Rows from block 4 of the decoder of a small image VQ-VAE, named by matrix and row number. Each number is 128 + 32 x the weight over its row's rms, rounded and kept within 0 to 255. All counts start at 0. Numbers have three digits each.
After each channel's rows are labels from the 100 images, of 14848, where the channel reaches its highest value: "colour at peak" is the nearest of a few named colours to the mean colour under the peak. Only what is clearly more common there than usual is listed. The data: made-up road signs on poles.
# conv: 3x3 conv (decoder.decb.1.0.conv.weight, 64x64x3x3, each kernel summed), inputs 0-63

conv.7:081118178127167186101113144134143105159183099117094146195131055129100130148127108122123180092110108134128153108125104172142131118132132072147197097170154152140176071179166129128065143137107155
colour at peak: white

conv.43:161111127167162143120220149149130152085130167089114149129146108135156158124156132101178154149064164154079129096126122119091139188123053096126142087166140078078094095090126112093144149118103088
colour at peak: pink

conv.47:147117142125134187132150140157106166189174169117098155116181131157094133179078135171099091114084156065115118138094175113070131132141142175143125138109176071156125100119164154105137072079090126
colour at peak: black

conv.52:120089170097136066152081148135147177122093108145172125135099120130087157141123132127169096090166120203126120097181137117112188158180178070131161132113086131116153099148053089105162162128131139
colour at peak: white

conv.46:156131178168140105100078111135130075093188137130178117108144131127100142178101095148116135095161159173055101086113122134072118138152083091096097045108119112138110091134086148130181098104115154
colour at peak: white

conv.37:150084087140154132067108174156184106117150159158101110144176124164079109203107156120133121125129196134144175115121175172076134187193146084132090156111161121086153117099128132121129143153147148
colour at peak: black